config.toml
arch = "mlp_mixer"
dataset = "abstract colour fields from 500 small random pattern networks"
drop_path = 0.15
patch_size = [8, 8]
conv_stem = true
residual_init = "scaled_by_depth"
max_precond_dim = 1024
adamw_lr_other_params = 0.0012
cautious_weight_decay = true
final_lr_fraction = 0
Rows from block 2, named by matrix and row number. Rows with one number belong to one neuron. Each number is 200 + 40 x the weight over its row's rms, rounded and kept within 0 to 999. All counts start at 0. After the name is the row's rms in percent of the matrix's.
# fc1: MLP up (model.blocks.2.mlp.fc1.weight, 512x256), inputs 0-255
# fc2: MLP down (model.blocks.2.mlp.fc2.weight, 256x512, transposed), outputs 0-255
fc1.86,100,186,202,188,296,172,224,187,241,209,224,163,209,230,230,188,262,153,223,190,235,236,202,218,110,143,149,197,227,206,233,266,256,183,146,160,130,166,162,171,159,166,244,187,291,244,173,176,178,196,136,212,180,134,222,229,231,296,143,184,211,157,208,206,184,220,226,184,193,238,205,162,197,192,96,192,210,180,161,197,157,229,237,163,246,183,135,153,115,221,175,174,197,180,211,266,197,157,208,182,164,190,149,242,225,216,185,196,191,166,163,232,185,248,256,158,196,248,180,120,223,160,212,199,217,242,230,143,141,218,163,223,198,221,218,263,216,154,185,175,251,240,241,117,134,245,227,224,182,188,211,107,186,193,220,203,226,98,196,195,173,188,199,261,185,168,160,257,192,310,185,166,277,188,292,195,178,272,141,172,173,215,126,266,260,198,195,284,186,215,199,177,173,220,101,286,175,214,194,211,230,151,171,187,210,213,209,246,282,199,210,178,138,192,277,260,237,227,201,264,201,253,246,131,145,120,232,225,219,197,141,235,213,164,195,206,176,187,203,163,183,216,184,220,191,235,214,173,218,147,179,176,217,255,209,176,212
fc1.88,091,264,161,249,213,130,263,223,218,185,170,180,182,217,243,215,189,194,218,164,242,109,213,170,224,175,207,143,183,194,218,175,111,168,239,231,272,181,148,261,108,165,213,186,185,208,269,207,186,240,222,231,287,175,244,153,189,109,139,272,186,135,215,250,133,198,209,216,236,233,175,215,222,123,193,211,156,232,235,197,246,306,283,179,243,160,213,229,144,158,227,180,194,267,197,87,122,230,201,199,149,255,172,261,185,194,232,217,248,217,210,146,248,175,212,137,258,241,167,226,203,195,205,177,205,176,204,200,209,241,239,221,156,170,229,251,197,218,196,257,155,258,274,205,183,159,247,167,224,234,151,213,219,170,293,214,155,141,199,174,165,188,176,236,203,168,197,185,238,308,209,144,266,176,151,194,224,159,140,244,222,199,270,248,189,178,213,228,206,212,228,191,168,195,166,174,207,268,248,211,207,207,157,191,173,231,187,199,243,190,194,229,217,236,234,184,169,168,132,170,157,176,232,225,258,161,263,250,176,197,224,227,162,159,192,217,209,157,190,214,214,252,180,159,196,215,226,122,331,187,189,237,138,230,172,195,216
fc1.89,100,197,201,183,159,258,155,213,255,113,208,165,158,169,124,198,165,189,205,135,194,200,261,221,290,165,202,218,174,209,219,141,194,227,146,116,255,211,163,193,144,198,220,236,211,164,202,171,213,193,209,250,176,217,223,133,172,168,188,184,201,199,132,270,189,228,217,165,123,234,217,151,190,229,152,212,216,188,206,203,222,209,229,167,186,144,217,292,178,253,173,260,197,163,265,116,171,211,147,196,119,213,182,197,239,168,168,194,178,221,184,195,249,132,190,239,194,183,183,219,184,175,173,144,285,240,143,305,202,205,172,228,236,225,273,158,229,191,151,215,247,204,233,223,238,206,171,199,213,108,151,212,280,213,240,258,201,256,228,241,211,223,221,206,117,124,216,191,115,219,196,150,98,161,224,244,262,202,112,128,208,252,245,145,190,219,179,164,264,184,259,243,106,251,220,175,215,172,237,212,166,248,140,210,199,261,225,121,158,191,214,160,203,199,203,199,239,212,220,185,172,214,167,229,230,158,162,244,177,139,237,196,231,244,192,201,186,208,179,158,231,88,219,201,187,241,195,166,231,225,208,264,165,184,190,141,180
fc1.90,096,180,222,203,198,222,190,162,55,278,170,202,166,192,200,205,220,162,190,168,197,248,242,201,223,169,227,273,208,184,278,144,193,193,235,165,176,201,216,168,190,128,172,204,158,209,274,248,201,212,171,156,164,210,207,212,271,199,150,246,187,243,151,163,164,248,198,246,241,117,171,168,212,133,188,197,255,231,131,154,185,147,177,147,265,209,189,182,178,241,191,222,199,188,256,206,180,127,226,176,209,111,160,148,176,243,260,160,132,183,166,273,159,218,182,190,230,273,162,157,202,208,154,168,274,274,233,220,280,187,192,211,217,225,181,236,182,253,115,214,258,139,133,246,183,123,292,218,232,172,150,180,184,156,163,164,243,196,195,258,242,192,236,237,176,157,187,173,189,211,148,174,180,217,227,158,210,206,118,212,233,187,161,277,185,167,239,249,205,170,224,204,145,198,235,262,216,220,189,266,175,229,155,223,230,237,124,190,174,226,290,203,249,155,174,175,195,194,286,245,154,235,167,237,222,239,289,233,183,193,195,193,216,165,171,222,213,245,171,262,177,142,193,187,276,215,207,285,228,196,219,206,191,197,187,223,161
fc1.91,100,212,170,218,257,201,200,208,179,218,210,263,232,187,159,227,253,224,258,318,191,223,252,165,176,169,137,258,143,292,230,195,227,224,191,209,205,167,186,206,153,241,148,190,190,227,187,150,194,164,233,208,165,225,257,179,187,162,221,164,271,181,201,186,108,198,205,207,194,262,235,224,215,197,208,183,138,237,197,145,192,178,211,242,163,237,208,187,154,177,155,185,229,180,156,160,228,238,232,227,167,186,237,229,219,210,201,176,268,191,214,166,189,188,242,209,162,214,153,204,203,225,188,227,215,190,169,142,128,236,210,201,316,222,191,144,266,113,207,216,242,167,179,285,159,197,187,257,146,141,217,141,161,171,178,260,197,183,238,198,181,139,203,183,212,182,141,192,196,252,223,210,156,99,203,254,152,219,121,187,163,128,125,109,168,284,210,197,139,244,158,156,186,205,160,241,188,209,198,156,156,218,198,315,136,269,107,157,213,162,220,194,156,275,170,137,210,250,191,254,236,219,189,205,133,230,181,165,196,224,188,246,227,194,89,171,241,247,195,191,152,145,212,160,288,198,198,218,214,182,190,218,195,248,196,167,240
fc1.92,094,161,231,186,171,200,206,151,276,237,170,208,235,196,211,203,199,178,239,171,152,203,185,219,172,146,214,199,232,199,143,172,231,172,155,168,177,206,183,193,176,210,184,212,176,175,275,190,151,192,125,214,206,192,246,145,209,223,130,190,175,189,156,189,255,146,136,181,246,227,161,179,305,202,179,158,205,250,207,259,176,186,227,176,189,214,214,174,212,197,199,165,190,182,219,198,151,232,211,170,191,165,253,186,196,194,266,272,223,151,191,225,202,197,205,121,181,213,194,195,212,191,195,209,155,125,238,188,136,172,223,163,209,171,268,172,133,132,278,219,213,219,207,236,232,138,136,157,214,194,206,125,138,251,156,222,191,285,222,210,201,328,165,278,253,199,181,207,218,174,180,215,252,184,181,146,245,228,282,144,140,202,135,152,174,174,169,174,197,169,198,313,184,219,175,182,259,109,293,106,216,203,190,245,166,239,128,97,260,143,257,200,177,227,180,139,265,179,237,244,252,177,139,238,213,224,243,266,194,158,182,244,201,184,281,229,240,186,185,199,288,193,165,132,247,209,170,213,222,176,202,163,225,237,166,198,182
fc1.93,102,174,240,193,182,221,226,156,213,182,259,258,176,105,228,186,248,182,190,285,188,176,268,221,169,113,179,221,250,181,137,214,205,221,135,222,200,175,179,187,110,169,204,253,196,190,192,229,230,264,174,238,236,82,167,190,136,224,253,175,216,179,233,220,203,117,195,232,254,179,221,249,190,224,212,254,184,189,180,164,220,213,207,231,257,284,187,327,209,162,205,205,195,279,223,109,155,151,139,201,178,231,198,232,230,292,288,168,176,161,155,196,139,221,214,227,233,228,179,152,209,215,156,185,199,154,203,228,125,244,233,232,140,124,158,166,174,207,223,211,250,232,263,222,230,151,192,183,163,190,155,169,232,200,146,204,126,175,168,168,188,189,178,238,171,195,277,221,251,209,218,233,177,177,212,182,285,232,201,254,210,197,215,202,157,172,235,232,231,233,136,154,194,181,245,197,194,215,208,175,228,148,167,197,165,204,227,254,219,238,269,154,174,215,199,281,289,175,162,217,139,173,134,170,215,197,220,154,181,141,198,168,233,141,187,254,227,234,103,272,179,172,234,248,201,138,218,209,195,191,151,151,156,193,183,193,185
fc1.94,102,204,196,226,221,194,141,228,162,204,199,172,146,256,201,179,183,226,226,206,207,235,228,303,155,148,169,217,149,135,117,215,192,229,176,168,211,143,219,150,157,230,201,199,236,210,211,161,118,219,230,196,188,209,193,200,214,281,181,178,130,210,187,295,159,229,192,161,240,184,212,210,222,207,209,184,211,204,119,210,266,151,206,183,180,193,301,209,174,265,212,244,229,200,216,137,187,205,163,185,153,209,231,233,244,239,225,196,260,209,172,135,157,286,200,222,194,201,210,150,182,206,158,227,156,220,148,225,233,210,185,199,213,246,257,226,129,231,177,211,204,218,238,190,171,193,271,186,200,205,155,228,230,233,128,223,116,121,172,270,150,155,207,259,204,167,170,189,213,190,137,252,205,198,192,185,280,186,206,210,212,169,202,181,233,274,231,132,259,193,206,195,186,218,159,146,208,193,134,217,215,161,208,198,220,134,156,185,168,239,169,157,195,174,236,174,159,258,285,154,218,216,145,320,211,224,295,96,242,172,131,217,198,206,221,149,136,223,299,146,235,229,241,226,160,190,154,191,199,169,247,223,142,258,226,309,212
fc1.95,099,152,100,161,191,157,192,142,246,205,222,170,192,298,240,122,218,171,194,241,213,179,171,172,262,223,112,105,186,213,197,177,182,185,245,154,217,210,155,135,149,187,228,209,189,198,167,194,180,233,272,223,173,209,231,245,266,218,78,184,187,200,184,212,213,175,279,187,204,203,216,214,234,234,151,232,227,203,178,206,289,209,193,164,199,253,244,219,181,231,238,153,179,194,234,264,155,202,234,211,216,131,260,186,241,219,123,230,239,216,246,229,227,241,125,204,203,168,143,260,189,193,205,155,210,209,170,177,177,241,228,293,225,184,199,267,159,145,195,220,222,210,253,240,224,190,265,181,177,154,184,197,244,193,170,207,161,221,227,169,212,236,134,219,134,232,229,236,153,216,245,148,151,170,280,148,204,178,176,184,213,199,199,199,171,150,171,217,213,263,170,95,117,131,186,226,216,247,234,231,166,168,159,142,231,140,274,230,208,206,223,167,219,154,210,211,133,201,222,217,231,177,213,208,220,181,208,206,184,91,150,264,224,146,202,154,258,235,184,151,291,141,235,251,244,233,192,192,205,209,143,145,168,213,162,138,168
fc1.96,113,171,233,91,206,184,202,171,246,243,210,242,249,187,172,151,213,231,174,172,210,195,168,213,239,180,235,200,216,183,199,134,287,238,253,207,173,118,205,201,130,166,225,239,174,162,170,221,203,181,235,150,179,121,244,242,169,214,229,163,207,282,212,254,245,271,156,210,136,153,237,243,131,192,248,177,217,197,197,173,213,181,217,125,176,183,181,142,218,225,196,188,235,253,202,257,151,170,150,159,165,240,149,143,128,236,199,169,249,170,149,226,238,228,209,143,210,156,183,221,192,158,218,198,123,190,240,213,185,219,252,208,183,192,241,214,175,198,95,175,235,247,193,193,243,152,261,219,215,207,191,159,116,258,221,149,206,201,165,317,141,209,229,268,165,174,236,297,231,225,131,174,193,155,182,146,170,139,144,192,204,275,198,266,172,196,145,204,219,194,244,158,202,209,214,260,183,264,213,222,208,178,169,164,174,186,202,139,145,234,235,196,268,134,202,183,149,173,208,189,181,244,274,198,169,213,201,231,178,205,185,181,170,174,111,225,177,274,164,208,231,218,173,235,82,180,209,164,183,182,226,247,114,182,187,134,200
fc1.97,090,105,213,139,280,164,202,152,232,239,209,205,180,224,236,190,163,243,275,227,141,125,224,176,209,156,243,200,186,243,198,174,278,199,186,229,238,233,212,219,228,175,180,181,189,179,220,213,214,243,279,211,188,182,169,168,226,240,78,179,235,240,185,213,229,223,183,196,187,174,198,192,221,267,123,191,224,214,183,215,184,154,192,184,226,209,128,222,217,251,205,164,223,199,174,181,184,197,156,110,254,163,136,157,210,170,164,214,245,154,199,175,223,171,211,242,211,228,144,195,237,214,211,209,192,223,209,193,234,188,214,278,141,180,178,223,215,116,225,203,236,162,148,150,233,207,152,184,169,209,254,303,145,233,266,133,170,253,182,241,166,228,208,230,128,246,217,209,186,175,183,187,118,287,227,250,212,236,121,218,177,280,166,169,198,131,195,163,225,173,176,126,232,167,126,255,252,241,208,195,190,196,221,158,258,269,227,142,219,171,85,183,159,201,261,176,230,221,253,234,175,99,154,228,263,244,172,180,231,282,201,173,229,177,174,177,155,189,176,260,207,193,245,225,111,192,239,234,220,123,197,192,220,203,142,186,209
fc1.98,097,221,259,190,178,201,219,209,150,232,165,145,134,207,208,193,347,271,231,187,149,174,152,224,175,240,156,168,212,204,257,223,166,169,183,255,250,159,157,168,248,148,242,160,258,201,240,163,226,272,196,247,198,232,217,217,215,191,174,183,215,181,122,215,184,216,136,174,172,205,231,103,158,255,202,244,162,202,178,240,194,241,168,178,160,156,242,180,199,203,215,234,234,187,223,195,282,218,200,235,185,189,157,171,176,202,187,241,179,218,268,196,173,302,177,164,242,229,181,148,152,253,222,193,228,199,234,174,171,157,163,172,214,218,200,221,235,197,154,204,223,218,249,207,166,219,251,174,245,148,180,166,333,217,261,197,249,145,208,181,145,167,222,231,148,178,263,232,244,201,190,271,184,155,217,233,251,140,191,193,203,210,248,234,199,159,219,117,190,183,186,142,144,283,224,201,203,237,200,138,238,88,192,123,185,198,151,213,116,215,191,282,162,193,280,244,157,277,190,193,169,206,249,215,179,128,224,160,169,165,179,190,114,223,152,172,185,223,175,220,202,279,249,188,267,207,149,215,213,201,166,152,202,200,180,225,144
fc1.99,095,181,187,217,129,281,148,149,178,202,201,171,222,158,188,210,205,193,238,199,173,248,226,150,199,180,181,153,203,230,238,175,151,230,236,217,226,152,135,246,190,167,183,225,232,208,198,174,188,160,198,177,201,213,188,160,250,266,239,264,255,176,251,251,189,188,177,148,209,202,172,192,194,199,173,204,145,196,202,244,147,215,206,161,241,205,249,259,129,264,238,159,212,171,242,182,184,202,207,175,185,231,156,171,240,246,199,172,242,271,238,293,166,201,206,190,219,139,204,219,190,153,201,144,228,244,156,153,130,140,252,131,183,219,223,168,178,239,261,188,294,170,170,157,228,246,154,171,148,162,195,203,204,249,297,114,235,136,178,288,233,213,211,203,189,170,215,208,202,204,214,168,200,235,198,149,169,235,157,215,217,189,241,176,258,250,195,192,244,216,246,310,237,172,136,254,255,211,233,169,205,133,177,291,195,158,171,175,200,317,155,195,232,188,214,155,186,265,194,220,306,117,164,276,138,205,165,228,282,203,222,229,208,199,187,209,108,175,204,244,151,179,201,139,198,170,189,253,268,188,186,141,156,209,153,144,183
fc2.86,102,267,199,246,122,190,228,264,222,271,180,217,190,197,188,207,209,199,234,153,168,208,166,235,162,154,173,176,177,210,216,225,193,241,146,171,164,244,182,165,267,212,167,158,203,175,157,190,275,191,129,282,199,204,211,190,177,236,217,196,164,164,195,170,153,165,106,151,216,124,202,173,228,150,196,225,203,217,181,257,165,176,191,207,249,216,224,206,273,148,191,220,198,225,246,194,209,222,174,155,197,240,198,206,193,204,299,250,199,247,142,170,239,167,214,203,166,161,237,150,231,159,206,210,166,195,245,223,160,158,64,200,173,210,187,259,195,214,192,179,153,172,99,207,241,137,222,247,200,279,272,180,237,221,228,213,253,185,142,223,200,167,165,187,168,179,217,289,148,159,147,177,180,183,191,124,189,175,202,128,279,177,162,208,197,243,176,246,204,82,152,213,147,165,255,140,188,200,192,212,129,190,274,228,249,195,253,209,225,159,179,218,193,197,222,152,118,251,189,154,207,236,202,173,213,264,108,208,198,214,208,304,170,236,160,198,260,201,172,215,199,247,200,264,203,198,110,269,254,215,191,151,175,146,180,151,202
fc2.88,096,165,211,141,216,202,199,197,239,202,235,187,229,163,256,271,172,207,207,214,183,190,209,184,196,190,280,285,182,162,164,172,179,212,120,183,194,146,170,174,235,240,291,170,216,235,184,205,176,181,277,217,166,210,220,208,148,214,191,165,142,168,251,219,216,163,221,317,265,153,268,262,201,188,149,185,248,164,177,191,241,194,148,197,187,219,233,184,224,265,283,184,260,273,206,215,239,150,116,251,259,237,215,253,155,182,173,215,183,164,149,166,187,176,163,292,152,260,219,142,206,167,239,147,264,124,244,245,235,192,202,202,209,249,154,192,96,168,214,193,223,152,211,151,125,241,226,261,177,199,166,191,149,200,224,304,286,214,192,144,158,187,214,212,161,211,117,185,146,204,128,256,223,201,267,188,158,261,156,177,151,212,171,182,218,215,116,181,189,157,180,146,238,206,185,148,259,176,164,241,133,160,221,179,187,214,215,214,257,180,222,158,208,243,172,215,156,154,206,181,193,222,188,203,187,220,213,198,196,214,188,195,182,166,182,152,192,281,166,111,158,236,226,130,236,250,210,171,233,256,221,165,222,236,165,210,209
fc2.89,104,224,235,264,243,260,244,277,255,178,235,190,234,156,202,193,198,211,198,196,218,112,148,272,251,245,156,171,178,217,263,194,181,152,171,168,218,154,268,178,191,216,153,197,213,177,169,177,254,197,174,168,144,125,226,184,236,237,191,188,297,213,177,209,206,77,173,206,212,170,195,282,189,222,224,129,147,283,169,176,207,229,267,127,187,90,252,170,215,205,261,235,242,241,193,207,210,214,191,229,227,240,203,213,183,153,198,233,198,235,257,195,218,177,243,165,166,183,213,247,223,200,190,189,182,200,217,151,232,193,146,221,191,281,207,252,140,219,133,207,101,128,140,179,168,202,286,252,222,224,218,82,217,167,177,252,166,220,146,236,196,189,193,188,167,176,216,230,182,184,191,156,268,178,206,240,196,209,227,249,190,161,152,119,171,186,285,261,245,158,194,161,180,163,200,148,203,210,138,117,236,190,282,258,230,183,208,230,274,151,225,221,209,193,248,183,171,235,217,173,200,289,226,223,244,193,154,169,158,179,183,230,123,255,243,197,234,189,265,221,220,185,224,194,214,168,182,213,198,198,160,231,237,144,209,190,200
fc2.90,097,139,234,238,107,175,209,219,192,234,217,190,205,194,183,206,175,216,153,162,202,255,175,142,202,204,170,204,193,161,191,155,210,204,156,180,219,207,220,184,224,153,166,234,256,212,268,176,166,318,167,225,243,191,199,226,205,293,167,146,150,291,200,195,134,111,185,253,219,130,167,130,167,228,191,178,206,244,246,220,209,231,257,229,219,168,298,218,178,92,213,156,199,175,161,272,229,188,194,142,167,236,277,210,137,229,150,234,169,190,150,123,271,154,155,202,222,170,135,218,218,247,239,216,191,158,176,258,219,169,221,199,202,177,162,184,246,195,210,213,153,208,150,181,274,230,191,244,262,222,216,219,194,230,154,263,163,210,221,175,176,128,216,201,245,227,211,148,221,220,151,193,278,181,315,237,195,214,228,156,224,146,168,185,224,241,163,173,131,194,171,180,179,200,220,186,260,105,192,191,160,269,158,209,164,264,279,216,120,201,226,172,244,175,163,158,212,186,217,247,190,239,193,173,240,232,201,217,146,193,164,197,190,171,250,234,234,149,231,208,228,262,178,228,197,166,291,213,173,215,149,148,279,234,219,205,228
fc2.91,105,215,218,220,101,224,192,235,130,194,227,197,244,160,167,203,282,221,165,201,159,179,187,187,119,241,218,206,135,160,225,203,191,268,203,193,162,232,229,241,207,219,188,210,163,206,208,295,169,191,200,149,186,175,268,129,209,205,203,260,240,159,269,232,158,207,240,177,171,189,138,239,223,245,196,241,162,217,186,281,217,158,199,257,128,211,220,226,208,218,237,145,221,222,219,198,156,182,190,236,205,92,154,255,196,216,123,184,191,204,190,179,215,208,196,252,177,165,100,209,310,260,143,239,236,197,182,78,229,191,207,182,231,194,177,267,264,151,168,159,210,211,194,202,148,184,158,166,96,304,198,200,181,147,128,265,203,172,221,237,145,216,207,193,238,218,242,224,192,188,217,220,141,235,148,216,238,237,219,223,259,213,201,216,223,194,207,178,214,245,200,151,215,154,145,242,175,180,199,159,165,218,177,200,193,166,302,194,249,224,240,218,128,192,235,198,189,203,168,278,230,159,266,262,225,175,209,190,199,133,208,136,264,175,237,208,165,216,211,267,210,172,238,189,173,184,273,186,174,141,252,119,183,208,189,153,265
fc2.92,096,220,190,218,228,204,186,272,150,148,180,170,152,202,169,180,261,207,197,254,224,161,232,177,173,177,190,140,159,122,192,240,248,219,140,249,213,159,161,168,176,174,174,222,197,175,169,195,163,171,148,193,281,175,222,195,208,104,214,197,118,115,221,257,190,229,191,220,236,225,234,204,248,172,210,203,180,229,135,147,199,210,182,231,244,177,182,164,294,275,120,122,223,230,209,228,210,161,138,166,148,270,253,207,239,228,230,133,210,214,233,189,192,236,224,149,201,220,208,228,227,199,235,187,181,139,210,188,274,180,152,208,196,227,172,267,206,203,220,190,171,243,203,215,303,199,265,133,189,254,158,216,170,185,164,143,196,232,207,212,218,204,175,97,250,194,199,164,176,162,226,153,162,213,172,219,108,192,200,236,185,175,157,191,230,271,182,153,198,257,182,238,212,258,239,184,195,151,211,261,211,92,135,171,222,227,187,167,178,211,136,196,244,229,232,128,215,227,192,220,273,205,145,188,148,114,281,221,190,190,219,106,211,232,253,196,226,196,149,232,288,126,212,184,239,203,171,174,195,100,134,172,173,170,208,175,180
fc2.93,094,214,167,165,223,166,235,201,248,206,213,278,227,200,180,222,234,192,192,201,226,197,171,170,224,213,213,154,163,191,241,233,156,185,177,164,167,171,266,207,149,266,182,136,225,197,280,173,165,201,132,178,244,181,204,147,265,182,161,154,198,177,254,190,187,223,253,234,203,182,177,275,214,124,171,185,244,244,218,206,219,268,195,157,262,179,288,175,286,187,206,302,153,234,141,157,151,148,228,147,225,194,223,221,168,182,209,224,254,245,198,307,172,158,330,180,169,208,228,249,185,189,198,138,152,198,224,229,144,230,158,261,237,216,163,199,235,270,236,181,186,146,233,151,170,172,179,305,248,150,164,298,147,229,220,172,194,217,167,172,169,196,193,177,205,164,151,199,174,205,195,144,227,205,209,206,183,209,222,197,170,245,225,141,230,211,195,271,180,226,286,165,227,264,190,151,185,240,177,182,223,227,252,183,207,135,221,194,151,258,184,212,192,168,209,176,130,227,211,175,188,149,256,225,170,171,114,219,277,237,196,221,202,218,231,123,191,157,162,232,211,179,165,196,143,206,154,142,89,137,204,233,225,164,136,237,203
fc2.94,105,220,136,209,254,143,241,230,207,216,211,153,230,203,188,238,210,173,252,279,250,285,241,194,207,237,182,226,221,238,192,161,251,173,220,175,189,148,219,182,229,145,212,198,209,167,223,189,208,256,195,212,218,176,189,151,212,211,226,198,205,203,244,230,216,206,206,154,185,215,162,187,151,139,219,219,188,282,178,205,225,251,176,127,118,252,190,210,238,158,141,136,232,219,179,207,220,226,215,221,229,130,261,103,284,197,165,236,195,199,148,206,175,265,279,135,174,212,175,140,237,156,228,163,248,204,262,160,199,145,208,218,206,211,166,154,191,190,195,289,223,203,123,188,216,230,266,190,175,213,257,227,228,216,218,144,274,162,148,162,258,156,226,131,155,208,200,193,205,211,171,207,225,136,194,234,212,205,203,235,243,164,180,188,153,192,236,210,151,195,189,157,174,241,223,215,134,275,107,219,180,272,225,194,188,185,219,232,169,223,165,150,139,169,156,226,255,257,217,199,149,305,171,245,213,229,108,286,162,246,248,209,162,221,145,250,156,178,140,239,200,125,202,221,268,134,139,157,206,250,287,249,178,247,198,189,145
fc2.95,099,252,235,238,169,167,152,149,144,146,152,156,174,119,187,151,184,172,202,227,168,241,183,122,196,249,142,210,218,204,220,189,238,278,168,174,153,211,137,189,229,231,141,245,157,225,155,191,243,203,194,209,172,304,212,163,134,133,250,158,204,198,183,271,241,181,167,135,105,192,175,172,174,152,198,221,203,203,198,324,191,250,312,195,187,158,231,237,219,234,208,251,208,227,232,228,228,192,155,261,236,211,192,238,223,231,234,192,201,242,200,208,253,153,231,238,127,190,185,232,255,234,245,234,255,229,230,166,112,251,199,165,211,213,156,233,162,233,226,259,175,160,212,223,219,240,203,221,162,178,246,252,174,189,240,175,144,231,321,224,145,235,173,155,199,224,213,159,272,209,202,234,212,229,208,194,184,180,197,169,178,157,173,217,165,241,238,195,192,203,129,134,192,234,232,194,181,215,197,309,153,162,230,183,211,225,167,174,221,193,223,222,194,156,186,209,192,207,182,177,135,215,230,242,142,144,193,94,181,129,181,209,143,203,197,224,183,152,182,170,118,288,124,213,197,269,190,201,218,261,261,188,174,224,183,244,179
fc2.96,124,212,159,225,137,259,160,169,189,124,128,201,272,199,244,175,171,262,193,205,213,241,156,190,150,137,189,179,99,251,194,201,194,205,168,223,213,264,161,234,164,190,247,179,179,242,260,200,145,196,182,199,157,198,155,203,187,253,209,213,226,259,182,195,161,236,278,230,250,244,169,184,243,201,136,174,207,265,264,293,163,172,200,173,228,173,200,195,207,164,175,237,296,178,225,254,147,257,258,128,163,201,187,182,173,209,295,192,190,184,172,328,169,237,191,189,216,284,307,194,278,179,160,278,180,220,262,182,295,263,194,223,229,212,221,204,196,172,175,160,223,163,204,201,192,166,210,161,177,247,255,250,149,187,226,241,147,232,227,220,150,139,217,188,176,197,216,178,209,138,141,158,230,218,226,269,142,231,250,235,204,220,184,174,208,179,281,213,209,220,298,237,222,200,220,263,198,191,212,162,163,226,169,178,218,191,214,231,168,197,195,135,215,198,210,240,237,241,208,186,161,195,214,141,229,137,188,208,256,206,231,196,231,223,146,189,221,238,234,187,166,257,313,143,191,215,234,177,249,283,209,196,181,181,232,221,184
fc2.97,089,233,216,248,248,184,223,150,219,194,201,165,131,274,196,203,174,239,203,207,243,181,192,188,169,168,255,130,186,173,209,209,159,175,179,227,183,180,240,247,187,203,249,200,215,199,219,178,132,100,154,248,220,223,228,241,150,161,189,193,147,203,224,126,142,103,195,178,193,256,195,242,172,169,184,247,171,227,203,240,169,210,253,229,158,127,186,135,160,156,245,190,197,243,249,175,226,253,221,168,256,155,143,229,178,145,181,203,186,213,228,224,222,165,134,233,170,202,185,202,189,264,326,219,185,225,127,202,239,220,199,159,254,141,245,240,228,130,173,237,152,218,198,233,222,175,213,182,236,181,196,250,117,205,245,140,173,203,205,98,192,231,229,238,206,263,220,184,236,174,201,149,256,238,161,212,167,212,201,184,292,183,213,281,208,136,216,204,114,245,273,207,253,162,159,170,194,246,213,220,180,195,138,175,209,171,250,230,165,173,199,191,304,146,169,219,199,188,188,190,233,197,164,117,128,224,184,168,176,191,239,141,156,116,149,144,194,197,204,157,118,225,169,155,165,240,157,173,163,244,176,294,217,215,272,209,220
fc2.98,096,162,203,193,295,156,240,148,189,216,205,234,314,153,199,200,287,201,231,209,152,234,216,245,176,161,173,179,219,211,167,211,193,166,178,213,211,218,227,164,203,204,196,153,165,174,146,189,208,199,184,221,225,162,118,204,255,275,262,190,222,146,201,142,233,202,267,262,222,189,229,188,171,206,186,202,210,239,235,163,229,206,171,266,156,236,230,193,313,194,212,128,184,204,124,274,233,221,179,165,168,155,263,190,240,174,162,251,198,226,202,181,228,191,206,138,246,177,217,291,248,197,145,242,161,272,178,250,251,169,206,219,174,267,128,225,246,103,256,213,244,201,218,177,191,219,269,248,189,171,128,205,137,162,171,241,266,200,224,179,154,210,233,207,226,185,150,180,258,101,218,186,235,187,195,183,190,178,183,178,225,241,215,267,250,239,229,234,145,195,196,148,119,172,242,244,265,134,202,196,191,257,251,231,171,190,192,233,227,175,220,189,209,180,202,198,249,230,244,182,171,190,139,209,234,224,257,198,272,173,308,175,178,167,127,208,261,189,149,217,229,150,208,183,236,214,157,219,177,203,124,151,155,168,166,115,164
fc2.99,092,176,275,195,96,132,169,196,245,189,183,218,237,189,145,156,136,192,215,145,205,186,154,134,246,241,246,180,138,162,230,166,253,259,186,128,310,171,161,232,174,239,175,179,249,140,220,210,182,218,161,150,168,240,198,218,143,165,207,270,205,216,99,213,232,137,200,174,194,183,196,223,158,230,129,196,135,254,215,174,264,182,196,221,174,208,247,270,232,229,140,175,66,264,197,182,197,173,201,212,192,230,198,189,246,267,141,198,179,187,217,244,246,196,169,162,225,245,139,243,167,191,195,155,171,192,208,213,162,180,206,188,178,159,174,141,190,187,223,194,220,211,185,199,227,258,190,172,243,226,196,178,163,188,132,167,148,218,265,160,213,203,232,262,229,264,251,204,162,216,183,236,171,203,163,154,177,199,325,125,205,135,242,261,141,131,228,201,168,229,213,154,202,233,195,183,253,199,219,185,195,220,185,209,194,157,254,202,249,211,189,228,180,233,193,158,203,177,153,194,197,175,147,214,237,163,166,221,181,224,218,161,230,197,291,170,249,266,275,115,115,213,184,186,144,127,166,221,163,214,145,210,191,159,144,243,241